Rows from block 11, named by matrix and row number. Each number is 500 + 50 x the weight over its row's rms, rounded and kept within 0 to 999. All counts start at 0. Numbers have three digits each. After the name is the row's rms in percent of the matrix's.
# proj: attention output (model.blocks.11.attn.proj.weight, 256x256), inputs 128-191
proj.33 104:422571487479448443541539623496489585457521473459561559512496573541538575596517597525572478559462549553498519434549505497478516558464512554414510514500592458469456390468490551530483483429550473
proj.34 094:529524531459559502444545568608527477489402551519429442548492443575562522480522473514548422509507468445380468564407554459453513476492492539499569542465439443431559412495510515501518519441464539
proj.35 097:468585499430454541537529378486519591510439419503507519511453530509516578529522525482553492521551561455482546554451461505535469380553505493553513494525498506566512550547422499462583539475458478
proj.36 097:488466507520519496490412499548525485408536440530404529512417432538446417448459443548519527503460500508559488442514535479618525444456515510506489432557421565559551475447477583475511492510513437
proj.37 100:547480516493430382530446457475567567450480503534516485551505473521475546471416546484490518491491493482442543488443495522466519505550452498475521485548479450490497523527514532541573533545533461
proj.38 099:530420391492584488397536552545481526437522517543476440415474451515510464530498542444510550453489472475472478492546521442395463602498464498524441515512656470543480566558548526407422463432444493
proj.39 099:424465514473492476439444598563459509526509560460477474516534508501492537549592528524543516597517458502515467469405545429479420509514466398540485457502511482513514440507477490466493541555521476
proj.40 094:529482484479545546409421441506465424526515494530404492463492498513603438494478413450465417525461405457525501493537478526544461508429581506429547554496523401429419479518566506457501486422501470
proj.41 103:520564565442490591437498520502489492547480490441459503513474465566423554507519592439513416500453523553515502472462544500534543454424488558595580584486492437534498469412607468555422530458425458
proj.42 098:449467434442543461474489510564470526499504530493475546542469503450405624495498531517479507413530575543548520428494568447553481543570529498414380512543497513498433531482510493452591461534528499
proj.43 089:441553513519468559537428607476497537435530510465571501442521440479524474465531440505451395558496482489505514558421409522427499468458566533527484479408431435483446526478489452542410546639582466
proj.44 104:569510459491568549413415421501501454522456483532544543491534460514579545565465585495373533546429409480462517516461531493448519529505520525547458521600565518573472544497404574474526555417495509
proj.45 097:525575527508414502493507609479576576529520471517570450517451490437545356457483387530532532537649373494476619550462473419447536467524393461496526513530385495521513461536535465463481512574431511
proj.46 098:525519512468497541540445422489376403507433552559452546573479441463482518429506491500404501512542445540488586518399532570428394531500421493500451480541592555578449505500479493546424574534551507
proj.47 095:606396448485502514420532612485530465506535578459610491445452561523486485574485550473477528474441547480538452389498529485534512529517579414484507527626553495531428462538564583506431525460522558
proj.48 094:508493559500443531455443449482464556492528516534530397481526450471603453553512408453482489552493481511524545520478519561525463488568430580539408506462629468379453436539556580509583566516441493
proj.49 102:505652485520437511451565522507468551484483471455510534524504444487501466570459554536462565477414461545499506555392475485518423485478461440559548378509451532470458414559491507473623499449491555
proj.50 095:412549501497562475458541503523532528475512412408555493506531442494466420550518515576459548532515415503491494549517573615488505578537497465445483519506459464559453431521495557564393524488507496
proj.51 101:470548497490480481503572485400479544472547552522517535501603549489545413494462501495557526513440537471479528465589496546547580588535476544442503571514503452507461494456394530553450516442459373
proj.52 091:499513467437544459534523443482503437547529527507483443524520480469513450442459482458511489463527429533430485410503578570459518454459486516454543432490500536512475471484420558605587503488521490
proj.53 095:514424430657580562635522527560398508558519467526529506551561520430577478514490536537436454483437507543507552430525590396526462572561597488531538517454458573447500413472466488460512503522512509
proj.54 095:470545402465521531513481405488525475461578535519540618508525464598491438558534555615453461445448524399473472467541581552490428457526562441390555612466549437489551494410489468535498430425492411
proj.55 104:511621510449508525560486371410469505478439460486421525546436526471505484389478505500582456492528428473504563474519556515549480522504559535491467548459493514543530587438503473499492466490512470
proj.56 095:449513563464476495544522562529497484504523584487553520553451443540571523471451531417500602602505479479488453527411355487562410565490538551498501470503479533394462500486443562465458501461614467
proj.57 100:469498478440491504539556533438460553569469468501453564492518416556436411507487463441482520401532513581575605597513485487464560453454563381485395551423544511557489649516575511496540495574458493
proj.58 096:513410468419588446550469534505467530475530508459522594514488499461517459523550613465462508525546472530557469472521508494513555475517444457465546434465476458489575529459457411581491498489428388
proj.59 100:431468413541422470521531457480498540513535538491560457511633477500449563592458485408462573552472507550598491531614513498523498509475402486498418469570520481474593518510490470443526509463578500
proj.60 103:528425513465520522464439486480509425402455548474497593464400508612601609566575476513463591473529429468605528498611402535531472527512532489518378519396470527528524564431431452424483456436470481
proj.61 109:430535539440523515464488379496393651557459460494488482492528525475417426536444440468476552526536535525519466549420540526486551519473519558642448517538518474534398475494438550479529571546484468
proj.62 106:542561523535446390451553470433474483483534609528507512498495367492545494444536511485505505540559447564565511564495464413515450477495434446548524490525442475527529479435535545594487480456565539
proj.63 100:565625541548572501479495448547487553499441538494458481556506511423497574538426597461511476531476518346474544504445565507481481456413503530498567522516603491469457478560522491495537529517477570
proj.64 095:457437516464513398495464508485503571546590458591504549537512531512573546499628458408503493485597534480482553520496596536501570495539463509511497488496433471483488448497464461446466511557450546
proj.65 099:459444528544471549496501474486434529463496574513429558537564481605478578474548482471426493536596544563486581539429556465555426492556522476498458517589557497471484387554503595495538490550554523
proj.66 094:511471459538576538444554353476417523484509486580613389493410528500520543480518489546456492409570572490495510563555548490578455510452494495520485413526489533519466509562499501530485555546491479
proj.67 109:554545520569532551489562491530458451521445467470500613465494512559494434457440540579462588585432400498514536477446522479594472570485497502485448505549487526509461572480566512492440464565455419
proj.68 105:498493576511433548500455469552491474495568475497478522525504457513499497401461546500473590470538513481413479574459465499517446526580636506453539550478469513568559516591545480443465441482431529
proj.69 090:478448455567461568608543532527460447440436567492552527513538574458499499553480538449542452498512474442480474558417450479611492378412460495462517460494568518502414556489547549515494574544485595
proj.70 102:472538565433482582497510470491471486536489553540539464558549401479519512515457409526545545571594532554484589515468518494518532479551556553463638493417480585444497391527500561537513506416554544
proj.71 100:532362545395547537473430525440430496550495510499551557462438444573558446453454577534539444470460546584455471463532539404452572506466521560445587582546509500535594489572476533493535444491457541
proj.72 106:523471458585411529517481555453584500453521511470535472540587535423475515535492456506450548564523518559611529543504525463527479549515454500488500503446460488526545453470556425493529488583541487
proj.73 101:577595466487477568464565578395479470506533496510444543452488471424522407469518502443489453533493441558615560540438439451502398493562512572548564482538514559410537495600518534482363591480497571
proj.74 103:504515561503485614495439432473537571546527494487512538504499593468552426499546453614460492448525486422478485558392429531531537401543518423526648529512556549452384452509487524473372530499456388
proj.75 094:480561605488495605541491517495467451594596520499476605509445498620592606423538476563487445573514386577407472447461471578536495579545531453550457460496448480467554519497463487486419540527509429
proj.76 100:469476483465481564526428451549531457510513330479414471524511551506464501508411573602486488447447486427512546406563471463526410598501530467505484537501529504459468471497576558454499465571461468
proj.77 104:509481532575590489521444504608462521380530465499503476538553554491504451463519526464526606469560518568557503441445401448504576448445600509513428479539561556618532525515498551489434531484375476
proj.78 099:471518495508589504409492511390530469517427498563551407545512536577522482486484434444443518478532398504577559433545599515581478480421565510527484402504439515550477476500401516480496421423548495
proj.79 095:546507493589518466449447592562455603455504525533551437499445571598505433549468499547525497454486529652549560622520479424485466480419552524466546567520533505487504469543509508498493561511515515
proj.80 106:483540495446534565550379554529547507544500514485494479525553471437432572475379564511514535405466471570413443433499603533467416427583463507548544444563470434463576473439619521472537514461446531
proj.81 099:449456587456488510545514383361449588494506486427527602552541479534516475355530487510540534506459549485464498478497505629466567424494532532537483570412446492567473556500455504537600458412464430
proj.82 101:521430506411519508419438477470531541568551450458447473507453518468521510510534499454591440494472499524490432502486506514468449475410496537478569478580369465528545411533526506515514512462531537
proj.83 101:535446643600424594490549471445526478536498490547559431568466475546568537466527475532467474521526476475505637462553569481569516510512520517509434473365595454533503508480524456531516510516467519
proj.84 095:476485499478478493402544520572434517506540486547437468543557471519499436508447499458521507480513434539502458489551452526516526515498412533475587497457487572579515474484456501385459551535522559
proj.85 106:526415525501613401436516530494483646433524502395431539454431492431531488533458455523405476514445427509523470499540571451496585551503464518539399509521514511504523437469474549519475519482413537
proj.86 100:425478526493437516419557609586518491490495570534497587542585389507423545540447553537507535534488410565474516488438438478456576508487514500489548478569394487402494512501573491544480443525507512
proj.87 109:499444565525437500510545468539496518398467593499546474543492422511494600532535488462529529525516501493525524485516434492519442528479510465474473559594514497495468460579401588490526539489600449
proj.88 095:468467486510550424449492499553396483430495447473536568453482529553469443648420511556496472453489529576542510443522544441508474561569446478594351544492589510510508497401450495442467498596410516
proj.89 092:513474534475420503502487510503541522568403509480531566533520527539465398545411493530519527474468379556514540554386460494455530402411439457441494510504558477520420515415427534528533478492519516
proj.90 102:456503494340390528504508495486496480506511462610472511517452458596562464523497469516524469440489548618535542513505537560393475512589569520503543502567527651493543538462426494541595451507505438
proj.91 103:478502603585572514579512532529473573500456581599508541540506501544509435463531475477421539519477497573424540510452555493537478512532535470485460430543501631510499538500481530485519474546606556
proj.92 101:478541397440512479520374495487523484515541558582504465407634510555500480497453450509469489468644501477450514476433524528536520443491523456463484496521552487481406527478527523538603532441441437
proj.93 104:475491556495471482453486528557531517599442418399521516518490462513492595454517547535499601443466395407400460468467450542483523447466494481535529414532475542405526530502444463467543501464473551
proj.94 101:464475562486441535548522537492587612529535617481406536519503563489537543572560498512436447530507557577530586562427574533555547538472473480456359526503462450506432510533475494462533547552508519
proj.95 100:486463486379488445424452468525486524508491496641560473399472444488571478546456424474407487552493485492493577530498573503466484447538497530517458491446565495518438423586477589473541493445505505
proj.96 100:530476524618468433532488570472483442484489544531489553525480558552448543465551514559435464488508565548528505610489530534547496550559502456555511511550419488487456579394514426443515476494466498
proj.97 101:512483609538631594558639547479420519430448578428523544479557491460436508475491574564455464443477486422497527463508503474542475480486475483494518489430474546428552546398488565540427514489537515
proj.98 099:515540420466483443568481480485479405466544503475529487516422555508560430531538489535520525491620443529515574499441393504505504528509521555562546551422549529491558455514409442514532493520477569
proj.99 105:504412445476516449559499487428471495458454532501471400512528622554493616524545494458536511476546563448509454430498536529385471582555541537546561518504526506478397462565424478620526476378479533
proj.100 100:550442506492492482511507396487575412378425436481500506532460428427518489521558473526471450349505467482508538495415456448491507506488548516561502465544492477476593422480543506466526567396469512
proj.101 095:573433543552515659542429528560484580519517496499544519559440491502499501505537531491551459450531494499490540487429504449524549463541486477477485480516539564528476536578537495517535446542462406
proj.102 099:552493446480514471480497459471523485519546478520591423615364495580625467495497511532498557498552465462531558600437580466517502535496483451508436517553531484520450465551548469521438409560533507
proj.103 100:528498463460421372504417524545526501471420520515455528484551512542535565468481430497540480481368493474568387492484482481578494483542563516485525463560499510421594503472539427536499439513514548
proj.104 107:424477404480575537531487483577456487479546368511435502474548477520475453517470522522433429455457454474506481500545581397486590492509541437463584495465386487514480509458418449528585473576540541
proj.105 098:475591453496430497505568577593504539464477513415429439506420509462508522559440449403442469507455469507559451609503436561481553411504370523569520486494538491398548487497555423480469480605559518
proj.106 100:520475470423446467611478533605588497441517443515446561562375498521545506458463580576507438499442495536568505501460471546588453550474537505460470476535485554545515678581495493456577472515537482
proj.107 092:413542531479506385512485507472476570495512455498425535467561400563518497468507532502542442448534550519447436487606513505513532475501519452396477516500641531471570487486574538483542565460465461
proj.108 103:473545564447539605611537546506578569564557435482595537443454521491477600491553418473380505459585411539570538547452495518421546497555553548430510577453395402491490455541490486543448505466484567
proj.109 106:494460446511480501562510504485510397543411521524535424421520418551534521575502485471548530547352430536533489560403516446545449474465471475477497471481479511434465438587451567470630437500533677
proj.110 101:507545494519540549487479522532487532473514459500428504473546484446498455444431519540493459475537522470504472340545503579537527546608470594459562476514555394540508499537507470486510556406402405
proj.111 103:533508500455608420482490452430486533489528557495507514521531490563432452518486611507434489531495493475555514524558540564466425631523523470442590531543513529420466492434516452416454464512485545
proj.112 099:404412474442549496576551450507504510525502416467551490507442491535546353439543519492478539543472470561405456515372450542602474485529509478601542517454491484614516441553499404538406449446487508
proj.113 103:522468572483546517489486566472559491511408527540471526567520349399480409502551550533442491470523489544559499524502543396519523465368584414531530544499424382422552396466506564533508517442443502
proj.114 098:534606418578382474483550489426569426509451499546438452633552533517514499452432444511487467514501484507524501470517529498555506451380453471533503444512550561499501604425506510481547459505575583
proj.115 099:541400462521511511458458509463540549562429542486500447407469597612525517539457539475495527453598484481530508446526572459513458537436510457491562468472518439496555450505493531506485563395532468
proj.116 097:512497566566475457480576490498484576569470470480537467506597424498384475531482452456573544482444565486504468549522535464542518508472543451535551511524519469462458442525476435482482494555548493
proj.117 098:509580523510496551563561386549518508457495614492464494469462525518481591550434508412549470461409567510568489523544469544563460563454467411570496482487512516577543461467507467470397434501520583
proj.118 094:494413462527547473491421540436512510486546467462454486532594480461562447547450509460489502536482511517497466549388444499479606486479579584451445460453483477624450544529482502494468512431449439
proj.119 099:526502506447518463403450644450502570539521573423395495480592463547545523561527520548500444622502504478564526426555503518541535405450473545411543506492530497448507454508473481476472532568498533
proj.120 095:470450500460553446578512526506453513439561555633448590493583490523361502506505490444394494510569580519492604534505508435542481439557521426509456538490452539491568612527513565490539506562573510
proj.121 105:455520471471606549548429401521545591621529453461471539438454412472525615492421476460484481502542502507524464538500554521467427496464542474542452515497472530525514495533545471477537502415488460
proj.122 098:546582417537580534457495519472503411425540623490518498562427493540483513507514555532556478472487517448447514536507476460458487507489495492516371525514552434572483501575493537562539518434557557
proj.123 104:457559486510462461508408532496398532467558587412479506528534444488547566402594544503489445446492566385483538564526499554498498540487589461490568422550491377461531528532587465494511528531426416
proj.124 100:342545479546434558559533519549513583561529541581542497500571461492422415478545563478520494431520474537492528389542498600433410488556486448533562519451523441544534478505473532523472522454429481
proj.125 088:530481539582420466480478522474576419556525493558516546614457485482509533437393483535477449496443459481554531428447505536479428482491558422486474463466520456553489560485552517505563491455400527
proj.126 090:483475482485484544476456505516483410440447494525461499481483524556524453551401493496440470519407478448566485596500466446555502514460546439555399488555566474486572507420502517536549417557446475
proj.127 104:409428511471416435556480514428462558512528464636536481499476498501497544478452515502526506520512544482446529557497524430500474502607420518494552508518581454483530486460497452491464543443498509
proj.128 103:428513490514466519484468451441532501519489451433352460444532441478479534570567422508509476513548472566531420442399525462604522436518538474558388517448499421482517535462565470474542514604503476
proj.129 091:605482545460383552565412467540496605406511542446568531473578507584466440566536583514524519484452472436502558445442478519459442495490497564589579451441482449496494595473529549547469515488444473
proj.130 101:482598516489454550497537524464377640636475473531478561538506500541540449542612481460473472523529520596457502583565487496494526613479483470509464550545496547542492519461433482485481356498564476
proj.131 102:501549481465544482473469438437507456539587506534562558438420511540477524484485609541487468505488587494447527513496520540531434535522514471550578477511477538600596455571463499553626536494566556
proj.132 105:479473536505487489461518477479528627483366464488519479526500519409447513484536511400501446494572517508493558516511564558529524565508458596451535537502573482508561491483462519483478466519468570
proj.133 098:350516381461527457445581442461511483449507397521490515425415539583550474515478470519585492523534549404541438502593467439617549414480434505531420563444472439587456548532471528444499515477535424
proj.134 100:448562490435503561598429513531528529538491512498494473495623582423446535519521539490499557491546470472504483545493519497502511397555604478507497446524485427484409476437460553521523520514503518
proj.135 098:451535503531560504639533531582458430411500469495492609452454554511452550483505542555384498398540494558504452405369499417499507477513515566467459429507608467586487574477487535560520476417462538
proj.136 092:469566555517556531441565492492451508535540567529506526457480431508350559479473558461473436492546510484439529536462525566486500505533495478393487463642489526466403514413552514535386467555489610
proj.137 100:478531490580495505500560486383404445468479415499505564425550540524397443522516447591537430502494487581527529490544534411505443547483507411538492452539481509505447388460361501469492503484496622
proj.138 099:559496556510430440460552463573429499477450482486468505431454473565443483471484456576445468448531559539511462516492448506535458458601453412526502432472501516373497490545510448471571518524462390
proj.139 103:548525495502546487550475587513600477500503496459475517454471438527561545387560406457524523546519536465478511582476507489533395483436564492578478467565555437523468462495513433563405502531444527
proj.140 099:472548596474429454509491576505459521610510388570490431438479484422442515604471494544530532496571477494530551552541552488476444446546395458445513400437580515442492437472554513465567525521541520
proj.141 104:620455498539514429418511530454409430455474526502633512509512549547482522599499520504570432497424573468546535572484553541477536478505405537476511502548512516521536489554458472463539466484493519
proj.142 095:426493498478458515497582337418497509463510605479400528547490555576529587489465407525482469382521472450398482403468646495475479552503490539573580441589539513364506566508553508456576479459480432
proj.143 100:421498519490500509440447539528456527426528437554496484551492531471511521582529509377449533541518485557593499461508502465453536533482516496532468473646407423435366452453523508579476457499500547
proj.144 096:507481553485453490507531557517528496457465491473525574481512516522534533377456452624596450560546533498507481517575463431508505520515468551477488496470469462575522480434483502494544435561472432
proj.145 102:508535447477567478551444565574449505534525487577397502534492508515531392462523481481536507466507522499484535428473483507567467546479399484530420532347568487519481466595456485513533479570517517
proj.146 096:534495476516368542457464557535512533597449385436401455510504546487559486527499497485511460577513573441500572512518506464495583517455499512497423449569506639508457547486500543404504491536508500
proj.147 099:497464540539601532589472563440494430508516527386522432438496482475536481515500441474474509631530485516428425510421579569403434542457432496561550498476507449456522538580466603509445490500498479
proj.148 098:546474516424440633558445422540545606480581553467510518508491456472509505471517475541489403527488417512595570463433474503479459402442577487535474497485438497455535514494526484469501502436466509
proj.149 106:554544364419524375545554493519511524466584514650483472433512634468563521488493512510576538515572528562543475478536491443478597513527433509577509508538414473548522477608495354481534494490443496
proj.150 099:506478494516481400499564461481484532534484447555510590502484431426440480592405569556517533467463513539514420513484506477450554556554452498510481517508580477465480505552519468539522455475577458
proj.151 109:477472446482402561554524457501547495402618511546497508539636576501478472570439485545492531385543512471502549494472559543468527579495529547457566498401450526550471510504548444508469503458415417
proj.152 094:498467504541512541483459535517611473460535575619475501558516575517587593492485477490568556583382497429484541457418520444476404517520487469514522456470549537461545501443537559516530558594493487
proj.153 100:487489506567524506626543495501590612617514413423491522605436452471507538436440517475491451515530534428437464486462517530439483558450525520489532525430591486548476459536482485435486496429453487
proj.154 098:462551498517437619540510560558567572553441527502543524545519565513438598427529604365392535417544448587495507500507538477485523452508448525549502462580494572422490587503525531471475526477543489
proj.155 103:486491446546471511463472497501553465523500614456552477524514522506458446591457557416493516509483454489477477579485427517497482552444506482541557562477525521529473446537392542488444503531594484
proj.156 102:475514472407443508492519475476444451553490491549476500495503402533468431373480444511429431521493513601460533543486490550529497524563498497421511487369534630540472487491443533498523490456560421
proj.157 098:566536420626484400467520487556524552497433462490409460503425498541532557489471502515481436499449501505638545540442443473400473437498501597500526531444487635588658590468543544495570456465523472
proj.158 106:495611526510464528525421562493543510362601481453497459487600461489530512546523437507440548486535447437479430507530504500562454449517436532534500461506485454432462527548538382453457508553400586
proj.159 095:547376370533464420527465517583457480492531474587505497597604479573507416482543639444571506482462554500484458524580482521464536535516518472447483490581507493565494440543503528532475500398536511
proj.160 096:518528454509431534534529518453442502542526489443527546481551506592588453554548555562465428537557459445394577592346555467430524612524457476503437544527476506419484487496497569491523566504550545
proj.161 101:554544495493466509477464556556502558428506495472500431383491494549551543508428528525554544489469592622532543510575557476530437534515518528531473525460562501498440606477541523512485584524511449
proj.162 098:382562448603537465637470448565561419486407500548456542517465485464532477491509557597493539425472529445509494586508438561457500491532599458428532461594535442486544463495521468446519418499436500
proj.163 093:442508385581479491526568472477467505434502493531482545477432444558413487352437507532494535499519569413569479422506475518537485516534589549512541493492596452519580588439460594509453479489509410
proj.164 105:448564532454493471443577400588520517532454463494531470435487489499503516483426494526537460505431426427480472550443467442393591513507453531486492585524461445547536425550458541560463529570433467
proj.165 102:426561449448469420530507607526495585484478531498569531533540508532556614493465561492461425578524518565450485453493494510595516507476447487523497388407554559570441474617491464548543374556514547
proj.166 101:534516466471470570546502485519535451448503490463490500492451561536423501481518473518432488490531505667537562572481508480519455512491583439498432527506424430499494558420481410449590499528579573
proj.167 097:553547436527547577513524401550560489542472428428497470655513430542456524505462494572519478440502516405455675553444488466488465555485490548531506483527473418536518416546510422492476491513493512
proj.168 101:439543456450506509425441524579504516492448516448490418521491572453522431538550502546460472584569455408517459524589431598527498466487450513410566505554568557521568452485567480555440512351440518
proj.169 096:547534473494473551545416526458458542495606510420515473424502553547496425589451470458514434443368370573443615412519447547503576542544483554482446513554496560462483501530408516475528414542541537
proj.170 105:549483471567612501461476482512494499529496600435564432505431496506565522518535440522590494488484533527505393485561507482526497551555518540468495483487473496516533413527511486517393524518488473
proj.171 100:558479618529527503467526525516442457432510512577566502592467490488514507545515484454566508512487548505529501545530461534447444510464633505539558450502494370550447472525561453535392534430512567
proj.172 092:517556537536475515598549458553494461486358539435492484512513541547551532524520559408582537491517492491464497537452421513526466530485495498570529489520446464530551409562591489566418456539484431
proj.173 100:542439456495441429493570520484481464465558529476510526499559560547490525434488486414448544476540536503605469579528520483454499540616511493482416500587551518552582504504528449481508510408471583
proj.174 096:499522481596446526556501453516506549526544523474521440542493470524466641529414484486469481452576541528372624544440441549427476461629439479537370474478513499529498443512520480489514526480508535
proj.175 102:482494521419464388489575543400503449567469550492498556517374408528417480508560417399504523464501471560539505537561494421397501597505584589450487486456437476538570485428492476553453501431458393
proj.176 106:534545482488567550560475450552532507468518543441526382463512439519567457451493456456493514483487406607460473447499490530557540383585542507549451542466501520565514517476482533594425512451447433
proj.177 109:444535523495507600519540468461540540496527432464458508564528479616523519473498459520526483474532495461491548508498460377556561506485554499489565471565486578469433533499452511546503459526509422
proj.178 101:494534526497487525400444524400501495538472509533457513567460502522557516470536485501481572538502447454624540477456435549546430373564514561489490472492546557534469445580419462488450530471459447
proj.179 097:469595541452491469501440419400502499505537529508575590479487558525546452478537472438486502435541514465524609544528448509498487474502461489544534493564518468536510554526429448465427524606519497
proj.180 099:521464587531447484576502460518562537508486536502568520513504552535538565462456474653579519556509533469546363443501468538537464519459583510477574483475555490458483476476533436584541520558475526
proj.181 097:503393614549556625482492531549480550467477468440445420461607478519476476518497530443482539489561481498521511541499545584537516470413524474584579478526560495528485441513421478457442426546611492
proj.182 107:383584556575491591454388506461477542451486501521516513464463471483475496543562525443441458392509469473457620528393483494511460467395469480490507487563545527563466484533611459508485514510491487
proj.183 102:491404540588513611460517508485430584484487481469620564515459503479470524515459527520520430421456458519492522513515521448479529554580428530458432533495594598549540480502598475390449528560434490
proj.184 101:365552478480499610681611527409610474489537487545469548566524525481492525526516481538561496428466508486543502513433557493524452499595524469542525482575528507426528523464532519517495506592511550
proj.185 100:503450437450487540398443497447483515483471491450515567486536455496514503483518521516509508493514552481512515569572517540468517485531488527439507458505531469641442459578472433502489501590475521
proj.186 095:476488428439495392562420431450510496482563522563560507437464542512555426373503491451510565539493440477505541525492461488542567547394455482557471505488507531523435443501460587493412466454458424
proj.187 099:460496503569515552489532502505580553571595521547528510446606527523507549464566533485530569506443506467552496544459514581543507463506421465612557487540431478545571516439548498495492486505566536
proj.188 107:434580514461539527504471431468451520472542520509536577399452581543496584496532462482567565487507471634611521447590505450548431427443453391505468538482597482547552475468393468539521478541643469
proj.189 097:675514525568539551508440499384439489459489484439536493523507442412450441528542591517584441429492516485519460485520475574523498531436441475473458499537477424578440430525424490479422540601441570
proj.190 105:479468461488543643552470429498436416510473454533506484554503531432456490523408514439454549488561509554476495517548534530606500477596453526540399541463439526561409527512499442442481486537533429
proj.191 103:549469527443510492420494508490469495482532584540507411466531423529561443514532568454461468437423494485496536553549507477483472600353466451500463574498509544541451471494498495517543465477415489
proj.192 092:595496518426439509422495553579580516480519490444468450504435565588423560486503477471457549496489455405487531470518480528526611501514491487488606492444413482540509384557473506444489480498428582
proj.193 101:520467520470534451510506527474510447505455585464569434424473463426507562515551505413531475514531486409417464526576492419430384519501557541504543528430521491535631365586489459474455589511466385
proj.194 101:503506379515516473549513582507490458512465436479478481547490557499430496533506398485535480474461559510485496496487454540556509513487472451497504475415509567601512566553548535535514510552470653
proj.195 094:501488475509537486552439481436574361488541639537550469532494438552527507488493404574560498446518539521465556476481561494457437452584529484524489545451540445603488493470486577539588491509484417
proj.196 100:562463506469518480578529546541591430573516452536532526577459527494565606574521517509458464483480511511535461418611519454474563592464463493502557442499458568440507475453512453500510482515431522
proj.197 098:494569520473493564520511516532492526491481410506500521485520589431456452552398512563477462417583437507520463411541544522447495508464432559408564529531432490439467500404522501497448474507477505
proj.198 094:561473543501446568455433535546479498456519517538511484485469467570463572461485531482518524512505469494486517384498556379510383516444537524508447417497578496530531438485503465490463513596546531
proj.199 094:520478525471598493503588530469485504529515515549493472534428476379490506487489440440487415514494561562511521494410464464487563488568488551505450583526498463498543496426531609547518535488389521
proj.200 109:457569522610448540459504524505438514538554416545493557513514461532496497519533576605488569501502502511543477572534571441476595537524426452485451468602440530442445452511492588547498426498493489
proj.201 091:523583548509443500535481541482433584554492509543506470508527464440559422583502573629452588555525433621522546558568506525363472434463451487466546572405572454527478545485450479573567528464522476
proj.202 095:439528554427450612448485473480471543454486400507504502479517512464523480439529469473412527484536513477544486504541411622504451518503568378494458497503481525502443477471493454612507568561464453
proj.203 095:533507446511561499573492492557483389501466506500516448457530442523479390551459557460581482490571472539477520522453481522518449410501481602540455439424463454482476451516490528510561441530448565
proj.204 106:440503449500488467570502526434526456514521416459545463525543454463494450590493452455529520448507550549527486539456513504408509575549446540484398517562570518535589462579396449473489505561463528
proj.205 098:450503567522459575464457456504500452566494361479522537482519431530537491436536480477427555473489456485535564522403466387536616503484509527461463490463563446528492530489428467459471492397488576
proj.206 095:549474432463455446435543552475472440506445422507478487578538510528465564493481547520539580566413504500473558451465593420424520459501622471429495470471514586541428479501497586538600480473482590
proj.207 096:438446488561548484507557493473468492581558497553481487585458551533432533508583540495551530469546484553477499542514574482448562484562482565528511436539508595590576419593375475464486458460501602
proj.208 094:506469517507551472425537517581473546561556521475517449582484432561458543490517504634549488523501541549458496496521466455525506463469470445453581477473523487461478424496546492483478519437464478
proj.209 106:542462511463448458518526541457523409461525455511498542593488484496428449457481472521572459406541487499507596533393438461530509503494451503533545536533427588505495532430523509518544459497501563
proj.210 104:476503428393486428508519546506374466466462560476555652503558537546476466570431459457450444577446464539482503505520408497532511479503473487499506598448545560495414492443540490488379487521557494
proj.211 101:540461476500442559470516566474583523578510444493552356558507584424557534491487547514591462521474593454452442513507463545454513442479512469527596444484555530511568425492526508532445517547481557
proj.212 097:441495504411518501469588482426523448507511467589485578576409544477507558458529507508486567519455410570537510504485461565530408586538593450560477448429578541434619490456499471444467486459573550
proj.213 102:447522515494475576504447447505519527530435539449528583526423551495498469486419559524551475491483545489502458440531534544502476514549512422452549481413598573512554419441485506531527525646480494
proj.214 098:441441403420532542496432392575450546516455382437523443533562473436484408471435472534500475518505501466446532427461508567545453528465582431608503488372614404538459526536507465453591502483551471
proj.215 098:478440485508545558562530406548534459559568453552502507420566500528551432531455408459521541408606479434401521528418495510515473496491514487516462517494494505552447449457596555428454521530552491
proj.216 102:473496513518478521402548473459436510535601532534484563541455518456494511549438523519483529559507528468483486463549474483517479548458453488462462433553513503503580474511519489421512534546427565
proj.217 106:364595479458487502492426524631566598505542553593475503485530498515520516487552533451547576459493475555509391478485510493530447394429500407580458458450513417522482476508631528498462480499516454
proj.218 101:455610465491527488491531608603553486519463605486495543530501533430528502497507509539476536598591507512402449572429491553520563447434539569442553575452504457494504470454464452567385475437561558
proj.219 099:481548550503458586524437532469498486515618478391543515533520488536531428502484509535482448485370396460527587573448516426531480492539511450535432487414497530456496459515525560480449511602450440
proj.220 108:504510523544460533563541487527489477592476551501536496490595532467515499536474562513596512502491535561462416592513533457497500499594425524606547501510467475440457426532424483529474481496615588
proj.221 099:563547504495342476553545487518573452515568561480513454499649487552445507459483581506508537559511566485492496549539498573518506465417589495523543504492479523537448560402581474519516434447484435
proj.222 103:521493493521556472561509559530471494452424495604515498417605478545496403506421531481503460505480462538593511542480422441443533495454603472521586548538517405437368456472450596515472490542554513
proj.223 099:487537560486400574494466478615477447408494537469465476542489401546524545575481498498518505483519502457573498549519428445516483556501487552478513466605533615485431413506575504529422478516456509
proj.224 101:439623571514471540528403509482525593540444505421484418583535507495554494582530488452458515512439485551479485476565502472492553433464492522515404542516549478508471482520579468517479583430410502
proj.225 102:572488557572493420499445503531479600450457510519510469484500455507458569525486495552481492523464489482510546359517500470509529508485510509424515548475496489496467559428462485577516430476508498
proj.226 098:465544514531596550508524482509459456424546556476540560465495469469491469500493484517436501491397432460517407447467462505552468537534539487464411560479572554500462430526466497560498568439487396
proj.227 105:459485480524485546465546493463497546476483574435582539502504504480451417508525547421442514501486477590561421574534552620457487582391494392566559460447580500558529444540514496548495536475488504
proj.228 096:539496473495520480506469433523516583494518533391451471559532417421446422549483464526495539463483529491464414619370565435583568456510498400539512447453498538461463480531501502499489500532471424
proj.229 097:498464499471489442536447512497434472581473541442448417471544537512523403569522465524516493367597494520475521529578543511517490553498469434485494490454522506431511397525442529456636528552468526